config = dict(
    arch='unet',
    vocab_size=34,
    text_encoder_num_experts=32,
    text_encoder_moe_every=1,
    attention=True,
    epochs=6.1,
)
Rows from expert 21 of block 2 of the text encoder, named by matrix and row number. Rows with one number belong to one neuron. Each number is 128 + 32 x the weight over its row's rms, rounded and kept within 0 to 255. All counts start at 0. Numbers have three digits each. After the name is the row's rms in percent of the matrix's.
# gate: expert gate (text_encoder.blocks.2.mlp.gate, 32x32x128), inputs 0-127
# up: expert up (text_encoder.blocks.2.mlp.up, 32x32x128), inputs 0-127
# down: expert down (text_encoder.blocks.2.mlp.down, 32x128x32, transposed), outputs 0-127
gate.0 080:047130170109185112101113110133112136094124122108188137147099116136145160146068091124109085191155107128180111181150116135123151176059176139113195116162098119138121128103158114162129094092162111125165185120128141164124125169157157095152107108076237131163146151107151085061166072156122142122104130097116143076162112140111159150132169102162144103100115147132135143112166111154057077138144
gate.1 092:045097156128185078057151187166099119114115115158162155182071166087125096099095143124112112185108120154145129186130135113165159107090117170122133086151146143175164092145174150162163126096158145113168135110104130082062103150127137113149123085093088121134189103073115119093150131146065170119135124154160112120178154125095124164136135156078082091109124157164145190164172105146095090136110
gate.2 067:056097162081159137096122130163106170112161106125122178144126113135125118133076123130150084177135076166166150168132149098121097156060132134090149152158140099127120131156154169116108083128201087131163140127137082159143123126088179103156082071138122097179130145118117091070171081175148141177135133090126134100158083154146153202092127101162150108108133141177111165124171076164071050100109
gate.3 139:114112154162099139153170171095151141165082149135102097131099169096156160088094109093088174162093171108085083143176111162156141089107085137175089085095135175106170130164145091107103165091099163163090109103082170088093119097099093170097165127167091175147136080092153169164096169089083156099098107177140149158092161131120086153151091131092094169150100140120157138158121168093144165169084
gate.4 096:123082144098145073101145149152123134096133081149135095160100084100090091164105190093118108096095144163168135150107164085160120163094103156096128178167132085168167107096142143169165123095163091152172077150155085084114097104108179109171143077106123089098147104113081091111156138175148127153167094165116073116147178166103139168103127162151124112155164176174110172101099074170094066129088
gate.5 084:086156166113176128115093124134087131070169139099187145153117139144100157148054097174141067182153095113187096207144086132106113161071168139107165128155125113122091107124184122147109087107178110115129185107126106176120127199151158099129082123086187120160126144148131089106156092158101118140119163058100121107171105138140147146144160102131152110087110110116147144106166122152053082096157
gate.6 124:145166126122091078144058104139095070147132085067157141096093118183078156133139164195143128103075163084137070129122136079143096131147158094100082140107169110153085131079154055140156134124148105149131148146116153141155143151114143139081116113136140125101182116197091166187074141155140092168153199142089133193150156113141114098103177099113115162115141154160127124098093186170146114141153
gate.7 090:070121165108141136126133128126129132112143121129163126157163169165184178083057059086115147196176137153117142166173120106083150108060154095161201088113103152110094153109186095124092092091146141130116146142088151180127153172153128098142121156093164156154150116095175140104150092119115135100057112098111177069129094135135169162108138093111146151123092147112102131111204163116068102159104
gate.8 091:083123152133190122089116131190076163052154109123156188163100111117116130161090127142121106162113085127156116189142114132150088148100164175136180117142147136177142104135168155184152085095192124096158145100132093145088106174134188083149070104081155136177130123112134114085155105156084174158128173101135112152192131094118120148139182125147107099088106124122155147117144090153088049095149
gate.9 062:118172152088111099144109089120100104122166156096136089132148117182091208119085143173210127124174145103153127148185098112080117139109169113112192106144147133096074143064174127146090130106122127133099118091104137194174153175150141136099098120085181130128128121147127120144134098148166108096059137078118157085129128181157181123107148098157193154146084110094084109123134168136094175156185
gate.10 123:074156180090126121132123084100142107125131131138181106139164148168162167072056085116153149163192131143103168132175129108084169113079160093168176100118105147099064174106162120123084135087093117120098123131095176189149156160145107087136131169121146158136139116118142143113158080144169121083083112113114191076133093162161189119105169089150172152155110133087082140133162176133095175162145
gate.11 100:100134187093167117142105090107093158105130158110185127151143141125144162127041096127139109191189105108159122191182109123087149175061173148148183123169120116101126129123176140149100082067170115118095177113101121178145139156144132124123121110084143160163116123126118083080212070146109136130105123090104153106153107132157154153186164089163161131107110113075101106121141122150047113138140
gate.12 096:127120186102158140122102102106100196119101133103116175119158153126119130138054116137089133142153106107150105195164137150092132165065177143172178135137085126096124137164156140139086097080183121120089208121121099178140147136131142116125111130123153172184103158128136088106195097134117145161123142090131156126133118120163122167180164117171167137085148117071127118100121103144005059138141
gate.13 092:079126143074188130110149148162095137055172143153149148185120121108108123152098099145157080172150078166165158151117074117144141152108157168110200122137133117160133097136126169153144085129160133084171150133152062145084086176154167086161102107063168109131122154104117086081168081123126166097098124094159095069182107123111176150164150139139133068094096092136135148133174109147088096090127
gate.14 084:114141167120162127093084125171081162056150128106124163147104149127114138139060117128114085129139102091180088225146074163142081167083166161129181132142150117176128099117168148185146088096183141079139204113126110146105116158155186125100105104060150143147129131115142089116152106137074154138112153083139111118167134099130137152153158138117142109065103093124148131139144124175050072116133
gate.15 104:072142127111164078119160122185089086082175087158185142174117078116118086157094157127149126134090117173133166184093134084165107106109126136122153109141166135184143121080160154199183110103110090091174084156149124105075102156143170075173126123096102085095166145122101131102145076176151138113154131157151116136164111101100126082115185158146073088113127153165115178160141093142074117099140
gate.16 093:077100159094192142099131123166107132119156114144151156151094127085132139138066128126137083155143090159183123174135106099129110172074144174097209144179140095166155084093155165147126073107197083121158181103127120145108089162128166133158068069093165120118126114118091067066158106155139148153099150085145112090170104142124175167125152135134145080094143120154135136145157092174069089120126
gate.17 079:096087138086181123129120148169085131077173113146162160204101125120111101155092118094105071168106087139174114181100104123163190160102163170107162146132145110183138118115137155141153087119171115113171178133131100138054107147107163101167102087104157125122143124083110100085167129155069185123142124124153081086182142119110112155149159152093116085088128139159141107124172105174077047101119
gate.18 105:066154174093144136119110103123107114091128144126191110147162136164144173096092077114123146184201125136117155130177121117086146128088182108167210088119085160105079171106151136129107105100141121095110165134103151192131157171186121074132120162076163155157110124101139145090182062139150127092075129098131172069136107150148196147122163096157166137117086143098086135122164154139096135150152
gate.19 079:131091145087143059112122141169101118078132095141129101156098086110058095158096183122145116105092152153171118166110142098158085159095121152098137153152150094191162107063151125189175107082138103153175096140163094083121097112119197114161140080093109095083163114131096105126133137175151107136141107160114073110150192150096155159117157154129129116140151155196117160124112088178073062135101
gate.20 119:067156132145172140090097123161102146098164140093146174138125127126128097142104119147122103184124073128156117181100110147118100142116180137134193112142127135169115116159169158161150059124186133073147180104147083159102130180156178087135072117106174127180102183156134107092151077134104163165132182070156131125170114096132146134128172148150110098067112093121158155104139092128047059099138
gate.21 111:059097135116162071062144169177099095078121089171159118198095123097100100118102152094112116154091106154140134159111143096183114102100117162119128127148157123198155108128142146176189119101149130140165105138146110084062103119117157083164134091100100110116189092080104112101147115158108170094136101155151105084179156139090121137125141163113080108140152168168142203161153102155095066117088
gate.22 111:113155149123176131091146102148070157049113140155130140137098110090081101169087129143107085125130097146167139199115113145177119155114151189113166125162146109179150091134168184190174084099160131084154139093139094144111106137164207116149109103055152123180092158104077091092171096169124156125149141085132095147164125104123138117151152124171128085101106119113148138095117096163061079099153
gate.23 121:055149108142158093104172110176094108067141112152167164153120085112107074166117141129142123134097102165134176163089143111178096111129112139116143094140157147193143114115155175190182107120116118078179086136176126101062096133152184063163112129106107088127152160120097130094148072162165146117149149137174112155164103089106145083098181155179075079113124139155131181143116089113089132090146
gate.24 149:110112149163099122161157172100152142162087148125104100137097163097167148090102109097095178170088177098082079149175109165153145086117093132177091087086135179111163124165139088103110165094102161167091112103081167088092129104096090170096160134168087175144146091099160172168095163091078156102109105181140140159092160119113080156159095134089086170145104128124157139159132168093141160173080
gate.25 102:116141188108147150114080090139084141125142161107140182111087152122144123115084150143139060141159097096195090167172096167111110184094165136152139131165148116124128074137172132155113085073184141124112195088113061187148136143118124137120083103124142156138092152165154076123190097151108147158142159081110119146187136125167132133191177119138139123077122104070107115153111119159060085098159
gate.26 122:105134180106156125111101101108085183105121142086152156131151121118114135153051118141098111160151096096161103192160114152085118164069179150163163138154101123106122125141165129154102075094206116128100183106123080178143151154127159105119102129114158163178123159146132071097204085142110140170130143068108137119168105119156126151166161104173169138087142111087128134102132095139028070120142
gate.27 083:097126169098147131112094107144078166132137157085147172137111145124128142132039125134161100147177107102204117186178099128074114187067154167142170131187120108102127099136167123149093078082163119124097157080116090174133127160127156134127088080120148155177100136132142060092197086143116132152119152068120147115162114152168143144181149118158175134108109114074112139139137118150050110124164
gate.28 056:129162125110148138111035147174074141096147117066112160133135151156120137151144119181132121135171093072184075146150101139091126158123188132114151139135106120134035145167170122135097078145172120094108204115123117167120153193140191114100052123121151153159124197180163152133108106111100097173120205058141144111132114133118140168115154135130180148103125124126160126110145122158148117142151
gate.29 104:063107127119155073079150144158108105051135093153160117182105113096082093137091142102121101154079104154144139161090139107174112127108126165103152141144148118199160119117136148175195118105171122139173108141160100097079101112132182070159137095090131093118172106098102106089142106170128156089153113141136095086194142148088139139116142147132077101134150164174135200126141095161093041100099
gate.30 074:045109158119184119125091158159113132117157154092163178173109139142176146119067094123098095219145088113158118199144080143099128143088171144142201112143135134135124089140156139155144088110168113086134183098112085151110132175135123117157092102120173154173131130108162097076169075112101166157084145070141129100168087131142141153164145088121114108077112104119153154111169128139057091111131
gate.31 097:073129147108205119080116104165092128071181142132171146152115125119155129146062103131147077189162073129158141178144072135117153150073160155114211117132123131159097110131135168166144080115159122087161159117136095174101133190163151100155086099085179122154127153115160101075171106129103153134090120090157128088180099130123155160126166139138134077091102087120145127123155113130056090099156
up.0 059:146163099138150138085158121161114088140142155182112179153104124098072112126134179166178103103074091173157164123114108115207087107141091160095112118134191090169183057137121188124160148128120127069158089090158094095082089114124155136164108121137063084148101136120099132121105152184162169123104127139185101176158174101107110099101121161097100074116115073124136135168111116164141142099158
up.1 104:112158131137140111102168165109086137137111096181124114175106152081085087130123152139152112135064138162140134164098150094201143088142089168100076117124158105159179104133153127121166159115132164151172130139125127070079099069101132111144186104113073102073159096081061123127111158134095169082164114172145090154172168114061126125164125147082068099150153164184171124169160113154146100122108
up.2 082:146082125086101179128176129130173173124132124183079126094094103087130120134122165082089126068137118171162153096133176102147086175100118156093163167187105072107210104149106170104095117122108116105161119132177080111126105044135158165178144085126145080130090121090077074112147155164151149114129094148156124113079149173136117157113101146118185116164126162160099120144089073163128141110113
up.3 172:143146098093159118098089089162104106089171104122157151122153095161095107165155152174164077088164087154173164102085144088105109166152164118076164166166120079158095131093116162149157089165155092086166147151175088168159128163162168091158088122086166080106124161161099089091154100162173100151148150076116108093166102125139177099096166123160169087110154120153101112099130090166123092089177
up.4 116:131087136109134073105147153149140137095128081149124091154105084099086081167113187100117109080088142163166137140090168080165122151106096155086124169173139088167169107111126138168177125104152106159179057155161085074112090102105173108165153084124117075094136110113093095120131143165147131151173106168106081127139183150087136149094115151144106111157160171185120168097075076160101071111098
up.5 056:160131158108107135163108104074088160134115184063151117102126119123058136136101110166202077143087139052199090157140123121118091214120121132109117155159172089109096079127164099132116130105156119125071176041121113132148150157117147188082135145139110147128094144159111090144124117110136114170141167094084092182156140124139125124210127106171164142128158069114135115131097130155125157137165
up.6 154:140135132115105080134069097140101074148136065086167151093065099163078149153135201181133119104064155119151070125119156069157101143141158104094085151127154100158126123086152071144166135120164087151153141150126149139158124143101134131108118078146146114097175121187077147164092137180151102178166185162079116187157154123141114098093176101129107149121155168168118134093088154188138098129142
up.7 086:128162092162138129118118139154085080107141136096121164108099104112080075174164175183145095123067101079147079143098077153162119130171127155107053122110190128162139102132114111157164118147103140116131102105135088103086127142070138143074105133125103117113134177172131150181073152144122123150187175118147075195166157066144098081159147160090062106090115104141182147156101115107151106093148
up.8 054:134131139174164121122114106151147162178116105099116166117134080150177067178152131155101152148096095151089145119090134161104178104148104106128062101131113178130082137135102108129136185126145162103176086155103182132113080143097073087159146124226109119136133170180128152149126138121058111172189155154142128179135108079134042099127164156123079105112160132122173094104122105094141071099121
up.9 062:127086091165130136098129166138136144132099109146136166150169126100177073135161093069045153147083126111052110142088127144167134109145124127161067159093107142166134123171088100129152128158152120114125140168154119080075149113126137121135144142151101130132139134109126150122113157087067148147198115158122103156129118080083039163159123162098077127106170121175195147130139103120161047121042
up.10 136:069160169076124114145140069082142115149138137152191093110156140156162156092082099123165116152185129178115175085171145095087171119090152089151155100136102134081102170112145129105087154094092118137118091152106162196166144127128088091150166162144143139123126114113143132104167061153181126087104089139106180085133083165166188111105148088177160132167116147068075154149152153130129181142142
up.11 089:141146110145139150125080117153076147074132137092124175108103121104130109163157174176119080140096090068180063142123094157149107151181116154107071125152194140140147092133122108155136098141159141116128130080136084116128121142078157132088084114127092130168092161163133100147148119166117157188192184114114095210181165072125092094166140132131094127070129084125155097110070103114128071082140
up.12 097:107090123073116123148174149122177127168140108166110066138194153134154144090109093081164165114169137160076193080109163095067166105077108090130153130118082132083107197141081154106084142131105103138130106172150153111139127104125098111139164136134118102127135114090148128124127125082149117100078069156143174073079117184115176174071108141109165128201149163147088150149143152118129178157090
up.13 047:113039136096109129095126117181131126115207125193080187098159103165217133109112126051137120148172068159098152126125118140082128151138115118119131151144161103138109152116137153124105070108147106092097085175105113183138142157051056151149059104171110128113107161144134091109126114147146150172139091108147137079120127131206135120096142137169142142105120116123114132202135109140113112097107
up.14 067:148175132190115127129086138097123171124081170061156151125191116197083169151120076156096152169103152066106101164128100157113122124163171107160147114107142143135060138112146085125136114133146137127061138100094114163147167154165174153094073178098191172146099147144155140149133118093082130131126163081104136133121118105124109114174114065135123179085113099106156099048137195127151101132126
up.15 116:081150095114152080116185115149096088096170090171171145153110069116106085146153153121177127102079116184127190159076149083171113097160094132107126123141177133169147125086163158187170126143114114110172072151163145088086100131138175077166137124122092074097166154113091140119130073183179128118172129151142138157162092108106136080101173151162074084136142142170121176136138094126111127093144
up.16 073:164120136078141154118179122102095204148095180195083106105166162086162146125164126077093149091179118138136150112159117173119162181140087172106119162169090121101120124177110183121078138120121150112113098096115162129126123108111063158108143119134063125158093109099123077118190163125101143121134049145150116127081156146151119151178088176157164122166117071091127074163103110074141109147126
up.17 059:168159133140163156074177088131119142102149143192104138115068121058078123147119213129159088093086112201167167118132138102198101181134107165094098165179152094135188055151109148126124112116118170151164060098177114080128066122108137152142114083130096096125107112100108082106133099141143158124134103121113084124113137156112134168114120167149129064135145127125126088118071088150119133101124
up.18 092:082135159084121147168142096069149162091117162153160054120172126144135140119107099121158126133193119153119202086150158124091172163097152126141187104169076123079123158117121144094092152103101130142118095124119179166147143103148116100152182145105133143112094100085113095087195085135178162058097083127096174084127116178144192124142148089176182125171099158101078113144130141125119170137147
up.19 094:129155142146131186147127126095130138170125158122132164110172171148198172083130064120101161158188112096072118121173105166090165094121156092176144101100092160065089166178126132094081118132112143095080185124088162182121161152160063132092108177143154169176109149129163157120148114098089134109095136101152191110115076112179100120144124121128131149101107103066140092150161166106151175148148
up.20 076:179203118153088155149107156092123094129096155055156136143136177133018150111138073179176145102105155069130098137122069136099104141141139143138166140100138092125107146104147105102106153149100156119072198099133151134126170147155169192058124149068168159111122120124100145160093170085116090103115171057128144126112120144126156118177113132095168139114129098100156110101164149144165143158130
up.21 134:186160129147099179193092083087145153171133166085103151066164137162161171133139091163134137114174135091120106111158099165072132150137156094144147128103104148065087146114127104096074126141116125107093167109106147185187166148150096159085105166151156160153083160180161147156120128096131084174107156092105151166081096110183121121140138097143177159106103084076120075104117157093130176148167
up.22 078:154145171107094137127111034134123177126107106132164120077072144125129144122139139181098098118113146135178083153135162114153166183146142134118098148167134091109153081081162112129125159079193141163132148124099134133163104096082120154138153105171111122102077102138111104153134132169123144184193166157075111191176175147178116114155178094092134142134113171117102056091078152171129075137180
up.23 120:188089153112122178145101177093144157190093134127072118132122191106155173113124130109089118130143155111128072100165113152115168152110125145136111159126078112095136123167090105070089150128129143179109174117084109119149124112097072186118144095141135162140099082107146101136115199092054133130089088143101107082091171168118109176178053131063170146136125133124139065119140141147165123164076
up.24 195:149154096094153110108091088161099101093169107116159157122162090162097108164161155171170087083172089153169173111083139093101107163150164113081164166165124082160091137088122161160154088166156093090163148151175092166163132160164166092154090130089163083102140167163104087099156096164170089155148155083122107095162100124135175091099169123161168088105153116147097123099126092159114092088174
up.25 098:121097108111172124098192151160148132123145093180068094145121114069158077145120127079120152086145104189119160122085149123153162111099076156081157131127097130139167131167109185128128147151097125123199097154179146084087069107140120112191161081131106085136136127076115125097107138093111131100114094160169118088071113161089120169097096193127144058158148156166155165163149078103127140142091
up.26 124:089120101102138113125154143133150059142177090163119079144147115139138108106129122105198145123165134174085196079083151062116140083110107092095135123104121142107113186133105150110120141154088090135170075178155162125126110122133124074148143127134111077117174118121112160117111104142202108091116092154146183078102081163103191131036126144151122107193138159164108187165174119128133178129104
up.27 071:148104123108137127105171160163198088136144119181079088148141131122178147093137121070125180076176143192092187107113138101108175107107093108114160139118107123111128153141089164119088126136066129117156083155132163111129087102145119148158137104125140106119157086114134133123113164112136129070098076156173171050065123173102168163043078164113151122175105156148096144160164117132132189156086
up.28 045:135065135132124151139066145111137190092107116088110100116143124128204132135150111084048168170131142065064026146132162141085155105157127146178148139115097147128147137157132119133111108141155118127087182142114121117135150154155086125104153123094075176160135124121198140144134107091021116166150121146122111115129128128172080181128127129095108128095137141173110103077139135098136074140068
up.29 118:195161126130106184188109093087136151201136168099093143081150153145158179124144105157156137106172151090133110101167102161078140160154131114147118129116112139052095129129116106085059146148098137116087179106096138170171149145129076189083110149156135170137078153170153135152131147089113092155104135105117144146074098118182119127166123112126183155131115085087132043140141154104148191152163
up.30 047:110118107184120129138098109102096137157135102068138125069132096125092075129139134152115160178124151107063097132071137155111156069168116105137052141101097149126125155126158085125140118136196108172144145143119142163141101143118090070118122119167119140082098171226108168172097146127162099149179192164063100170094152060099131116135152138101068166100154134143189142111136117096112099131114
up.31 047:160089158118090124147112105155100122181126121081137105123080158079158154150110153126162162110114150068141072231158149128128158172099116158116084150149156088166159040083153100142153163078131153146063178116097105135137173120088074211064130134157118146105111101123154115132146138137119119143153102179096110114117136142158080120202127125134150201120118140121123106131112131126078098169142
down.0 072:144154127072142233099157106149098193060122202164117166157123062105077148147122137147125118128130088120141153153144113110133115130077124132131099152129119108118166104185096167146086130132069132144062067122139103146084129133124162149099132114136138155162052170121100103114173124134107139130148078136095101152098134165129098194162094151179168106144126059077135096115148083108114082118150
down.1 108:080090124133185139086144150122133158166108102159131142125115185092199117128113142048056160175131111170111061152112161165113123106114165161162189093127082173108155159173152124155117095118174100091179168153122116130114108132138103083196086099145177130172127101118148141073126138135045181136088137130143165097142134113115117149091147145124090085078123151142128163109106079151098134107085
down.2 086:134121162148089175121096079064133182094089145124101148114133148140058122107094106155160120175087106077137091141154144153166097145116140148181088105118134146099124130167137100108065169105129190140051127098083121138161194079088178128063157164130102167156071099120112129145146118158150165144180151118083124174147126103146109209158148100127135196128094140090104142141113159128115108148172
down.3 129:156070106094138151173139126152130091165175112138097135121103135123167134112177146064076082051128094150192102083100138123086108176151112098070145197184107071131120114129082105129127108142147082147157177165151115140132138139091059162141130108157155088090155173152175073140133083123064118165130088153144117102138106148174098120130158204107167106107165137150092105135115106160135101102139
down.4 126:105093171080156060150130114126096127134131077145144082113104175130186146111116127079073132098189137192131094150158153114099151133093164120123197143160093114083130137091178132143112081082093075122164130160087165166134103124171082129162146117098154118140193105116167115111153109175110106100092100136133168053111125176175143096117149109108162121128089182141043138104103114136108138175099
down.5 077:131102141125125071151075107139127162165125090064118178112136094121082035186110140144092119159113155139106097154101127139126127108111171142142135119112112143143157125149169119166160106115141106169161176158126112143134125136115153078165132141101118157141103161155086132115130151152118102205184152137086079153148109080132064133157161114178112145075198168132169097078111078119053038105101
down.6 149:113149176085130109185122119079098120067131107102165082168170099164083107136090067158134144200150143111111153166135103161099191117093203126176159125096100129104110161120154099143126104117093112139107106158070146190093172161156112099092189176075144183125125133087135137120164126119095124065162113138098141066136125142103122090147167103116127153103132135112125103089190143108074091171113
down.7 088:126115142068127111150102113136097118169118112117122084123114179091145156147157157080094088048171150161148126118133146129053088160128127122094154224153097075081146108119127150156130099126154048148143173144115115137146108104112056172107132051169208115148139112127127066085159155106120116137114107104106133104105153196151144067111122166124166087112160143157110128124113064154140143148137
down.8 056:166118146125153095130104137164101105162136070137160121069091155109166137137159147094106113097144129198116113126145110150114168097141160111115160094152109136108128126064183131128108130122154081147186134167090164141163110170137043075208116139175158107134117092123112157109120201119085086147103125132122150063160190111160167115128150127113127091110135170168074035097103095132149179099109
down.9 069:132142116095165186130145123200124144157157183203106124114107169094161155142148153095129084111124105125178162098143120129130109172139064146087121151156160110146143079148031169108132149138145118117112133070172091112140089116092103168112090078144131091134062111119169086149148082100098154140085079120177088165160113168178130155120119204130136095173157086107126147169100115149137164095149
down.10 117:104113123131137094143096136095175124138161081070157128161181113184109077126150060151128158201101138111085122123092120153115179107130196092218141087087085172129075165105145078104134125165137143146146153175110145151120153148139146071114140207126146133094183154168131165127115141128119100128161164148094148117130077074094125126134157091086094145087116158149139108076198141108116110115101
down.11 104:163110135084133125153101095113113160138092093078120167076139116082132091156141122099045107131117110120141086135131132167106100157122168164128133190139068102128180114170101126141141081135160087174145175131150100145141133126135093138129133088149144145168071173112131106078146146113085181155171162099090084139142163145145066096164171156155150110055165148113156092071087055101085068103137
down.12 105:094129095134103134155175170141138065134171157163165080179134120171124170092139092127201148140115145127101163124115116101130172113132089092114114105120157137157082141079087113141158181174103162105112066123125186116124120150112146130130128128137153093091197076122116171154096101114145092097110113127162144108119098147062182130098089112081118151191106097139122185154207198138156199143123
down.13 054:124123126099119125177178110116074033144116095147136060118105175120122103133164116120123107094126136120158144155111159105175139119155121119097209113143170139145122112057130101165161143144101069153154151153138151153132111139180131101151182136106145109052140074066107102114160138164126128048125102105161118071151131115099124047127165175122111083138186156123131153203137111116122168117167
down.14 091:146098130170153075119099152180118140132133103097115157108117118056145082165119175095084144129139123162140064168116132121144122134132129181115149096148122145184175101142183157175194072125177117107198169107170132078121090135184140107172124131096109119164135165119135122105131103137097161136131163129135082120139123080143073098116163182174119084058158143138159157091080080108102048114113
down.15 127:114143151125170000105131114119104122133117113128177073102132156138127144139127136126129128144147117153112122143133146147106125119126154138141177126128118141096121145112147144160161121112174101126150140137125141139135137131146113102149121140114155128144255094121140123085152029149116092111133139098125158105155033144142119047115145107170121108112139140126114201108122106138102133117126
down.16 079:087126175098116055140087101069070117123033126107141086128130153137097113119095115120112104121122159109133093143185147123139140121116132130174140115123136108100122133096210088148138122068133121145077171116050199155133151093136119109065189146079110191111191097132105130102158121139145116109144131120096150128153121158148143080165177141134153164140186145095089155133126141109098143212164
down.17 068:164163177135126135088120056070098170137103175086158149138151107104052128151091141194204110143115147083106125150140115089128129133113146126148078109101141151066110141138143138116091147114170163149067138099133092149178136133103202147138119161118101180152080109165114149154157142109156111167148176100104118176152141124114121198163104038142138161119165098060131101099113144135110142151168
down.18 093:084110126189084141105122153093194085101149081100131135165155074192095123111145092153159144202070149112099142113120123138181142099157141109174142064088149165149115164092159127084141156142159167106140141147145142088118125094138217081131140178115142129095114136127099162116109187159156116116153177089093131166118101064081136157118123068081082160129103165134138128104178178116147146111115
down.19 113:158145081168098217105139146128151152124127184134099175149140091122081121128162128170181122154067103075124157111097107139163101128164075138115068125118166144162126112167077134099133180186164198141095122091186086086118129103105173148102109122156104112133067141135089124146109137093131164166134144112133093201141124086084119188148088140149115122135147078121196124148140144156157135075160
down.20 076:126089153139088094160152148093170127124099128115079151129166077107137090103073128103139177195096120150106139116121146158124121104082083143198095100088134186126183164170121144096126183101137160141089098126093121084100148068094126116120159113166089174135181184138127152144131062110138122136159129172133158176081062103137086096135093171136112152126135140123185172155140132059107130191090
down.21 126:181159077156086165126123141131135105105135177134092145133123064138060109131152151199201117107072132062149158103111100094170126142164068124112053128104181123174114115122085123108131178162131180137081115088166108094128133137090173155099119142149074129090084142154088135176098139092159130155153124129137076195148154085114122132155122154116112153141154071126173101161126165143162131111177
down.22 100:130129177072148109124136081127126124141149092118149163063153148087128077157140129123101098147153075135156117086115134188114146162120155151124132174146079098104150139161084142125141122094120126165128158156121104209136158133117083113099122141177114156154111197137154066105183117108075159164156094137108112139135105126180088105132234141138143090072204156097092118109119095120087052087119
down.23 140:134107117138093255139133139129155146115128144127080168144128115128126110120131112124123142130109140115120125114118118102139129118131106099119089122102127126148128120166101111091085139133095142135107113130129123114122133116107144134124133135146102139120000148137119152157114221110140160153141120154140120141097209115124132234134108138087119157140107111132145046148127153109147116142122
down.24 130:159084110104139147173134118152126099154177101141094132121102146135168125114175158074076080041141095156186107085102126119092108174153111106064142196175094062136126109126081101140117108148143087157148181163151122135148128137103066158132129111162157090097150178163163059124125087126064124162131097144146113101124115143163081126121165213116162100096175145151092101138108109165133107102127
down.25 108:131151151109094138135119126106134096108133159130140129105139153190150204052128074142163127106157144083135134122167115103111131130141134086137135126136150091093070134075122088135093150111071158100038132118083163166152185138121103164092133142115126140097183096158155125141132115136165105090094112106147188106107108165150177108110120084090154173180070094103059137179138211137149179168160
down.26 117:109146097148112139128150164122150084112129161182165096175116136174126183077129089137187128130137152125131171141143115086137151110148087087117133094128177134140069125071094132128140162159089147080107099113121166101115132150148151151138117129120144087098187061118134151132101129110183116082069105127168164100118111154089196116092067102097129154176072105137127170180166219139158207152135
down.27 090:111157107126104134109166137090141094128114185192125095146115176150175196064139095121193133110136120120127158107138117114125138113138069103114118098149184142110099106099106128112105182132083176102094102103105178110138150120128115160088147136138108124111178095133158134142127119119153120067097087127169177094101119162129193141115091112104150157201068090121085183184148190121198202172137
down.28 061:127096119133131136121103122184135120207169105184140103099117205121212146100136163085138137133169104133134117095126133113077091145121119082101121081136146127107114127086085143123114114122159106097136117124112090151186142119073049122086101118193123129089141059149205104123122133130149110164134153129157145101117144144253137160135148151101117112155124122125071147148075150179158162086138
down.29 114:172156082180092182126119145153141112108140172120109155144115070134066106151133133186189119137058127063127161108111090121173117143170084120111056119107184128183111104139077127127147177171141181142105126087167095081117129120108172159101124131127102124102073140140084140166103157083142146158166146122135074200148158079099114159140115156131117147122153073139197104153132157143165122107169
down.30 058:164123096142141071095075143182125115168115117108122126122129168119172153132151184099112118085149189150132093151103115107154104115164123092091170128133126113142145134116172149158138084131102112117194099124142111100168116151168132126130125148118130118081158118189135155095061216107148032209101138142139135127148204116121136075065121176144130137063081156189143085083096111130151131132125
down.31 054:100102136103134194138149084156098161046155128158099106080174144136145123107130147079136133116152020119128144104123145142143159136157129129109140139136112126101178149114091119102041104129139127130120166159137151153134157134154122115076195152097112121148061158079151134134150029161130195075139094149132131102151073106190173170109149164143138143124134157097114152171114076149170115098152